{"dataset": "flat shapes of many kinds, plain or patterned, on busy backdrops", "train_examples": 195000, "hidden_act": "gelu", "patch_size": [8, 8], "conv_stem": false, "positions": "rope", "init": "lecun_normal", "learning_rate": 0.0019, "beta2": 0.999, "final_lr_fraction": 0}
Rows from block 7 of a small multi-label image tagger, named by matrix and row number. Rows with one number belong to one neuron. Each number is 500 + 40 x the weight over its row's rms, rounded and kept within 0 to 999. All counts start at 0. Numbers have three digits each.
After each neuron's rows are labels from the 100 images, of 14976, where the neuron reaches its highest value: "peak on" is the class under the peak; "patch colour" is the nearest of a few named colours to the mean colour under the peak. Only what is clearly more common there than usual is listed. The data: flat shapes of many kinds, plain or patterned, on busy backdrops. In brackets: how many of the 100, against the usual share in percent.
# fc1: MLP up (model.blocks.7.mlp.fc1.weight, 1536x256), inputs 86-171
# fc2: MLP down (model.blocks.7.mlp.fc2.weight, 256x1536, transposed), outputs 86-171

fc1.322:491485508463550537504454500482419543505550587512491472470518419463480510494483481480514476473529447510431522476545566484458432505516497511499487563406466486551499535546444532545550462531517522542475598539489516485534507563473489471501508529525534484495468531
fc2.322:434483467475520498536491480519516483508500523518488465498478467517499533437496490416537482529456547541451428484445584517479482545502517554516467463416479473508581521514495559474626504445533425490488521484508476502561479544509530556493578542528510477435458571
peak on: circle (26 vs 1)
patch colour: black (42 vs 8.2)

fc1.483:400537451556473511478497545520546501506570459417462514508554502521502551477495491501507500453475506528510504484484494557501470481505468453429468556523475545483460429493457509554586430466526502496481496561486523478496524526524429480467500498502537485490564430
fc2.483:446497490563515513446493471500472567535528479454491568468492529435460507509560500500466501521503494531539510499536457530572506509540510547442527522539516526512509423505496440572614485485520498481473456516477494504613556531478488447496496457507515358465525482
peak on: flower (35 vs 0.5)
patch colour: purple (36 vs 3.3)

fc1.767:542502485469470488588556535521448505482431545540467503510515539505429489504520474547505546460538509603529508530536529474542550501584531476548506598523517530503561524473457500463483491524502514495551491546517518510528452540457517466491456471538552506542497481
fc2.767:479476473526524509481515510516629530469565510482560515476438472539521536433494514477496464474476543519527514512497417540485527561460505543512496462519548499560610480493546468471619506476480509454489472494481548499534507506512532477513550467477519529461477477
peak on: gear (46 vs 0.8)
patch colour: brown (52 vs 25.3)

fc1.66:505485483531569494533477539478557538460518567513562549440514458513482535482496491490556449441487456513536549544498580523468492575454475446489509558448494441455482452518393514497538518509487559486510588549553542472506435564437465422481493489496535499539487553
fc2.66:481472518489544531545508491548506476494526528525524450488509474470512508391493520445528481501466546511454497470466599511457527563501458538519483440463501507470500509529458609460545512503505482463438490455502447461540529511557539498507559547510474515463448517
peak on: pentagon (27 vs 0.9)
patch colour: brown (55 vs 25.3)

fc1.715:501577465479539508552509528499484518480545529519494526490531451498498535498475456504520446520492464562556511487447572519476461519520538516482483580440460498523517518530414542469559479453526523520513554530544528474520444546476496504438520503536532511508454541
fc2.715:459468457498511506559530461537534499500536504492515472489467496476531548402495501398527472489472584531475466476447583483418519534479516564515471453448518487532556518514535554477610494486536440476444450437500454489547476492553539542521548515525497478440454562
peak on: hexagon (30 vs 1)
patch colour: black (29 vs 8.2)

fc1.27:490496538494430519510454525439487516526472520520491475494534535476470464491562525501489516473505489574454477480548414501471463548552532551509500501484536531460456525516465486512492548526507586520528470529478399531517489452488481483483524498531559415504507417
fc2.27:481585533432423532476443471484501493581558485548418465565536517511466464556453485545517508530482452528502511462559464540547520434489455554483468531529530511445444517556437499513559500467489494560518542558529488476530490448477454496518541511560512484543471426
peak on: gear (26 vs 0.8)
patch colour: brown (60 vs 25.3); red (34 vs 0.6)

fc1.177:481520487530540549513430515510465512509542563543507474512509432476497488490470481474568432505496424534491523447502547533463454533473509549501483540452480486515522527568401496532556509482554492551478583545530531486543477551471524432493548575511469485482442547
fc2.177:444515482485514527539497453509514490548526517517488476483480447500495510433479505448566463556506540556449455460469543560440517563495526569514461476407486472492566523523486537465610497435531459487493544487524484458563468526499539532504589592560503479448475559
peak on: circle (26 vs 1); hexagon (25 vs 1)
patch colour: green (30 vs 4.8)

fc1.6:453533503490505504516451551534541516518467476522527489549569440484494546497507485498510532528470496505529416481512477553489442498484448527526451575569496558520414536500427572566509538500511523530489501537493486514498526503525441531523530488530461508464531413
fc2.6:474506460483517488509555448531469523509526481511459475469476568510490489536569541511407514486479492471478519491539451448584553397470554537474470438507550469503540481441490444516531462559495438570443446454435497538580531433499561485566487470508498418505466482
peak on: gear (32 vs 0.8)
patch colour: brown (83 vs 25.3)

fc1.335:445532480526491532533505509517466512495437488578448492514548509546514419495508486514526524515507500595518487446565461504460460505534555559555500512484484562500517522518482443484493545458498491524493478530524513509505514538517548525577483579593479499509545454
fc2.335:471529528431469525501486555543493416509450495562522531618492471470479490515502503522476521458502486504485492528520556495537525475491504506500462448533544515462413552508492507505491561458425510546513493532556492520487525489517543519503483519502421516456507397
peak on: gear (32 vs 0.8)
patch colour: blue (27 vs 1.4)